A small image classifier, trained from scratch: 24-pixel images, held-out accuracy 98%.
Rows from expert 3 of block 3, named by matrix and row number. Rows with one number belong to one neuron. Each number is 128 + 32 x the weight over its row's rms, rounded and kept within 0 to 255. All counts start at 0. Numbers have three digits each.
# up: expert up (model.blocks.3.mlp.up, 4x192x384), inputs 0-47
# down: expert down (model.blocks.3.mlp.down, 4x384x192, transposed), outputs 0-47
up.46:091192139160099117090146131145064132115095183137162108108158134138125091165099105115206126077124147141068183182103168081138134112094162126134134
down.46:101118182200133120121113098175166127101145167150084112150098175173101133122146129102125124149156130174139121042081155096160101177139135077153149
up.47:083130134156138115097151141095112148094109115162132084149149170093111112095140129136139143073190134164117105106167167137142109095119105122106129
down.47:047101139183097149172109056160150160147118176140082117074086146103130144135117103102116147172112100144208119153157103158129126072080066159085109
up.48:071133059142155107148189112109127231135133156129166093118140129145157085121159144115142063084109114115130109170134146130129088116132121159116090
down.48:146143121105079137173125139164128132114174110126067061083145093107121127122145107138122164140154117091143091149100155055163174242123114113138104
up.49:143109131104135127104171060107182132160120106070160166135119087162130253145130101099149092141124104107173149139135158132156063123135085125134122
down.49:140136119078096128092118151151139131123136101129139117086063159143143137082110174145066172149116135202138183128132165149114142079143124090171133
up.50:133082109142121116145117105095108178137130128106110174083082113113206051112113131139137102146202114185112143155129145131145110121097166127126082
down.50:115169202075110068147131095224117125110155150161154125131060182114118109151145137104161123129151123093090172127126147140144063125201159103181074
up.51:123187142122143104110144129080105139157129097094119133119112115057201142125101107123107145147115190103175154129198092147154104130102135175130205
down.51:144148086130192089140128142070133104132139137135112127121127137102099129082226081144110174148164182156158144167126099145096171093174160127079111
up.52:115124121096126090096142148081140181142162091132121104090111139165148155103130194210165145044140120159096144118159132143146149113132189098112104
down.52:138163151155144058119203141167150107138144097155104177112163135137161141128049111069137056081104129120109099130152162169169135130071152144160132
up.53:127138084156094130118088115153139132125099155124115184091079128159154093129135127112118090160110109121154132037172107182140021152136109087118133
down.53:121106193169121162152145102189157077126113123051072097167127152134142079133117107102112150171086155086139127170072085099150106115165124108183207
up.54:114134098142125156152127115108114144109103161128107116102101171145133089098124152135108180118180096144166086134137096096144177188128124146140060
down.54:158055092093142137195141094131098165142114129166150151142216152179141121139094146168088198127074165164088180152126144110132137182120169106170125
up.55:138137120124129081122139145131136214161139061155179197107134113128148123075177098142182135151140132102121132118130174131109137074119181124120040
down.55:139122172094160101131128123175093108109193149131132120174043091116136123125128125169107132138117139132155157127140070146167209119113105150152124
up.56:073131158080149143104136137119106143090144095110112149132094105193152155103153144125136187135142156170120121163114121119132084097129107137119082
down.56:177114169137107191159112091030143111150120201075128089113059095075143137119109117089085131152109081159120131120182108156112128154163111165115096
up.57:193119100171091096089133152128072060184077213156120163108143124152096128120125114096118112187145115105136144188085056106148081160109101130124097
down.57:150152145107083094134153137107125176157145154098119172080118087163148158140125146101166106151115071173136106145169130177107121114168148151121144
up.58:128118103101134123104101188111129124146188148111162125112121049187109203215179085175089122103107125126101124093096085131086101140158131108120119
down.58:198075115182123204161133075122119111087129117129138097112180102131187122074200126115160126171094102177223129062138155119192125113053133162104152
up.59:095101078106153122126120134184146183200165159086152161140187102141174109155160079185153145129190145107107087145175142146194146112181123070101123
down.59:164133162146061123125130134160152101111110130148102118131130080122100140159109134154094115110135143125118130144137147098131090179123171149143099
up.60:187146101157153137102123093153133221120173125124159098165099090127132105143168109134134090116119172161088128161109155085164131100096177116148091
down.60:177212117069148099135134162103060150121117101160120190092129115126103161133107160127115128164066094067119160142112171205116184119121129111110132
up.61:057140136169117094091170185177119095092168086141133128164132117105163148111183133087111163150159096131145153099172134115109140118086106187100130
down.61:146170102084140097126121157145078160110157132140128131125135088151139113134137145077130143134113090230141116156143144129074100144140152119118062
up.62:102112148148095116067160103078159119152170064143124145129112129113073116067099094063151133171156172140196100099170172099088119118125105106132081
down.62:157113092135082133164148141162183143110124169169100136122151171132150088134186206172173163157113131130110100098132137117126128089131140100139124
up.63:170111124186097087127114067100174087108125136179141144116129108160161093070123127158129119155133161134083132124127158167084169125139098099141082
down.63:147131165154138150103072190122109075101166158060145146138170125142106121201101107149114146155140076106102183149109104158143113144052128187157097
up.64:128164118148136187123122130161147142146107100085136164165093094125170123133106166178136160076166142109060163130089171113131148203172114106076153
down.64:158180134182121140184151145143087106121108090176066144092082111146092146099099116118089133122075163094120145197151155106212140088149152057099171
up.65:135111137075095132134189125125068161108160115150133158102098132064096139089154157157146161144033174146064145109111096135177117117123108167132162
down.65:134090087133186170156181102187099073167123104146176064145089103099137135078081132106142187141145093162116067162147172101100157128163104132153154
up.66:125149170084149099098098107089070088120120114142163136147124096117066170083131138143106112126084112095148118119136157081133112150095111087098214
down.66:107144189189141111073159156130130058124115121121157145172053135128112162118125120133103176116115114138097135101157092121185145069147137120158103
up.67:130079132096157086174152137153158094175100071147131132144129154108098169089152150120121125097093138129150087168178106078126162076165135218135196
down.67:132127151101067142140171125165114066103120126065186174150178147126122071154181115094128058186167186117146133071119163156099128108115111150129041
up.68:145144125125115122117125144138111178109081091141116119172084155143181177135165116085167100123105085088085122098138125162090122070131130151078163
down.68:111143076130112139085132126156128188110158116145100137087121101084146131108099126148135139145091162112186095142124168096111155134122105158138077
up.69:089153082098144104156144136176109061132103117199148130109166057179119171110109106128118151134175122128171142120105130134115102184147137118110185
down.69:101168147113121093093164155106118097118160075109116076115110149100116094116085094143142103134150090134153100201100153106175146139132107110100165
up.70:115160140200173144113132069132148107083120146130145139121142109058113084138149159152115181101112077132134169107167111165122122077107148128192095
down.70:137097133116101133117114174103136113092091166174137141161101123092138115194154120124147125115052125065130108161114101077102162101094108114096242
up.71:121141104153135149182091136112142179150091125082171107110136106094131207078125118204184106152132081151173144164138124138076088126110154140066141
down.71:081135116165092151164117171144093141175112137064120071192144126186144157202119110145168092154092163156113144152151129121173098167168085105115128
up.72:145168135169161126119090149142193105188163135137174142175099136175154146144092121157140069133111161086124115093133077137161151127153128145129157
down.72:177172139117110127140095116130106121066080111124147174139110165118089137193095098170106188183133117108120080128104132148141148122135163116070152
up.73:135124144145095149166076117090135158092161095097124107153113155141091122136045114081142089134123146132152111186163183111105123101104160130181118
down.73:106117103116100099135140131131163159114095136127143142129130134097096166124128156142198185086121178154139100092174113143127125067060142142129111
up.74:155163139213135187161184159106157139108167052117085157092194127135110144120150116157099146125079099163099086163150124136117131109147123135114146
down.74:070124104138113076151109136113111180102108115117151157140126130193091124069069133135175172109123144105123069115063107113110099111142098075166151
up.75:136155145103154084166105187056145155147093091125120095099180181114116164120134123160124092092133154079120148168153161084195134131148072142148079
down.75:136138134088135186124131138122077143095113162105131056136085114141200117114120108114179142167198150117090129133114145112137143217178068149174063
up.76:120162097104101132109066136126120093122116164123099117141099129125054105123150166079221090068127121095073131122129124158121124097109138118165144
down.76:127148134163102190102088101068061172147149123085153103185132139160091136128147142104139136063146169125134076110111145160183088141065132088150137
up.77:154107186102103132116123144095128137187149127131100158146119132142107079110137112167126121101118160083160154118126147110139165127115170136107124
down.77:158132154111115146117173130160122113140121058141101118153171139128105190110102090123099140156074093084145131199157109144181107132140142188076125
up.78:148173137129109162109105148122116178170094103167145079113172139099151105168187110049117129128113149124140133077126162099110144150105097140148137
down.78:102141163106068132136110160084136105111158119131107122138141064127086117126105089119097161109122098120149086164134108057119136160115090151158089
up.79:098123117200101129107173198148129079115174148177178076173110138079172207064085150092123128141111113138137095123175069121165100061169116156076158
down.79:165141100072127109146083165149047132123139142141132137153154188117141182111181141091155094059133083166108099150138131141099114067118121207099089
up.80:120115128152113156118188142121070096100129141139126138188120108141169091166117090085058098062108121078155102173124124103166155096138017156154133
down.80:107114145135112128199162105132175090161157092129161119123153143112140146119138152144064185115157120053097121154127077076160172135106070030098048
up.81:148158161198095167100091115086156140085125079092112108119144177146119147099077182107123082110135126139077203134133120126115125088164157122106134
down.81:182134114108158132144119162097144161138161123088126130164147034129191120133089049158138094095144150210168074146207188116118179103122092153114153
up.82:167178112103090138127148092130131080158146149137196101129078117084132128141101086038114119049123154090047150135160116179140121179153083119182131
down.82:089168072143125146124140176150163158123157125148100122136142164148163085134160089137137154110098086112130132178148078128138110189134134104121146
up.83:080109126101191149141142125142084127126160130108114211154074117127097200127073109156088087142161103148119182139131218059064113177118152088149075
down.83:128112088128129109106084106184159062116236171170110081092120140087187179063143127145187122136093218131161175161123112157124124136172120129132134
up.84:133130116061118128144121137096124169089087125077141130095122082110138165090125127144121119121114088148188156076150118122138117082144125148133101
down.84:141163096112113138087131071049133142170118142118095161114145110078176096164129150104133126069122104171137135100110111069136153090097123097135146
up.85:142147133153161156138111131156141198125140124138112188201158059134117192130150143128132176103114144154139160127178176110140111129127101090094106
down.85:092126219143079126120152139141139153175126158163136146106126130122111116140120138136095100154125105142115162078135121105109097178119098134167092
up.86:174175138138076077111095065145139088100133142145105126092101134141130154168159146135120179133149190125061085133116076100131119144087176197112129
down.86:129127128115134083115118104115123111150026060167150081116150084101119142110053144076176116104104112112108131068137150134141157094190138100110187
up.87:123152112064200113101209049114139146127133120121118142157135096098149116107127049094089144148151161116107150176156104151058192098152076082151156
down.87:143191101146193142137093116104090125154136063140115181097112051148087113136065162118079178161117133092113128154085165130076145133119130121043136
up.88:169125157122132087108138170170108087127129113120108098089127162051162156159156141133115146126102097118143147059144094098119198125080070143171153
down.88:133160131153106120116119154127043122082195126133149200120150114109147145101200073125139107158083126144123099151160124145096111124122106175174086
up.89:092141130134114166132103085095126166075118134105125162106118153175094150129116161081124150136133144123131143146158193130096043074104155148132116
down.89:127109116106120109169142172126147135169098172125146129132157173149110158113169159153182157088143162145157098117221076144130095098067180169138104
up.90:122137140155221149114081132147151123144156102119096117115169128120142078142142160127091118168190142162082107134093150098101078141129058121131097
down.90:135113129096132136127179075086058090137161138095139112109077137110039122154153143120093169129127085154128133107127143108147128147038116087082167
up.91:146096161171107092111134114082110125101129094139124119093095112147122134100114138148174157112104128105185134126121114145092123095100111155118160
down.91:121101158145078114134066102151098154158143160113128165169100134149128105089094128101148129165085155115114136154112142116152097109121214148090103
up.92:127138076127091107133161134139116088128197106180169102150106099160141123129159130151164206075133136135063199119136203117120191148133113149143119
down.92:164151134091154101128104094168092093103133085132110189083108140165122122145105227120166148204128085145127140189148140103170117107149175121111142
up.93:058104059170087135133139108125111129136113087160099135114121115166114153094189131149148165112165114120132079069049139101161137146120129155064168
down.93:169188118094131097123110104092123138125126037154100103103124063115073148073115113140179173143127136080192127121142100100135132087114124121128102
up.94:130093145160160078132105157090151148106111181132210094167088084129073108085157151114144095122159062119113118065095129061139142122146055134191131
down.94:106103077155103084110186046132131120158146133119173113125099121117105128179135111131123185145098111150140148125106132204119159133140146116097184
up.95:177111149106122156141152134097117132140143164164128138138111133131076115142091113164136088146113129172118171051118162076141105117143192129129138
down.95:092151167145173122113137108107071097143126108118152105134168155152069094123111117110122151141152220094125113124212117134155106156101138101162080
up.96:154106088155123148146150173136131083143088110093137128139128124164142085091145150123100185112146150154096176118081155141120136064168189118122115
down.96:156143121110102183115128060203087170156177115155177076159102177161102166131121130106088116117097131130112099080174178096140143193101144176140098
up.97:108156170107089158151141125136147089125125124091130125209127123142095155138120130138119115127154097192133133161068154112129119141167125105148093
down.97:159056163135168097183100148081162148139148031132095178112080142168127093132126100092152156089103115125166170132148117097202120127130076097136137
up.98:152191118152127122101104112160124165095078145113150174136091132184170109054124126081171202119180180147138101101095216126153059081164174139058171
down.98:176160189080133113225147115115104069087150107135161127113146150102108142089162076153128147187111152129088129140114138120149135135119122117117120
up.99:121097178178085068131156090097126124048147128081157118138060135127074152106109166193131161127122162125143094098165110090107160161101163123148140
down.99:134159181121124094168122142115089136092166077147138142149133117144156104145108084135118127154173144143131135085159201079115145078133152206119159
up.100:140128130181151109114124109176136173084152151103142180145157168213110181117168117114103073132180119092096172154108151166144112165181086114067153
down.100:136134141129143111108098110152127144176113098156131096086167119111108167147079164135124086149155116129049124137100117110124093140116193134101138
up.101:162108144137167129085143190127119172195094109070182102112102137129107200129107134069136123080177101140136163139107171097139168129055146124112126
down.101:138100103104059096139121094133128161180118150145116137144186100163124148154171050141087156119094073122156127135156147175118155135100164109157159
up.102:160137091110102191154101146121173117157078162106120130150110138106199120167151148170108129124085153167086083146159109095099091148112134132045104
down.102:119140127148147062131149139156153104140162146157120121138106169175113138127129135126054048104150218144116124086133129111180158134131127098158124
up.103:074138155148080119109165148209144101161132075171132108085159132112151140132097123126141106165130122118154169125161121141151156130128171192115094
down.103:136120090129124196158111068167180171064125159095092162146132130140175086171106110129159159154075110153094125131147173114087103117118117133145148
up.104:132148154117143153179148084115066073166168114100125161199171092143096120139107107133129170180061133119144115120124125137069116190089087137133069
down.104:133152072129108119167109117097097117118171193140098181113161202185130162181176105105193120106113139105094127143123147114189086122134154167102135
up.105:205165126124167089143074163107105160155106167121121092144108160134172160161103151098111182097075119100149125113149172113135137144118164150103072
down.105:110130112124134161116101140108105159101150129099113185172152147169103128144163103119087105120154107145168119135163173115136118142119129069111092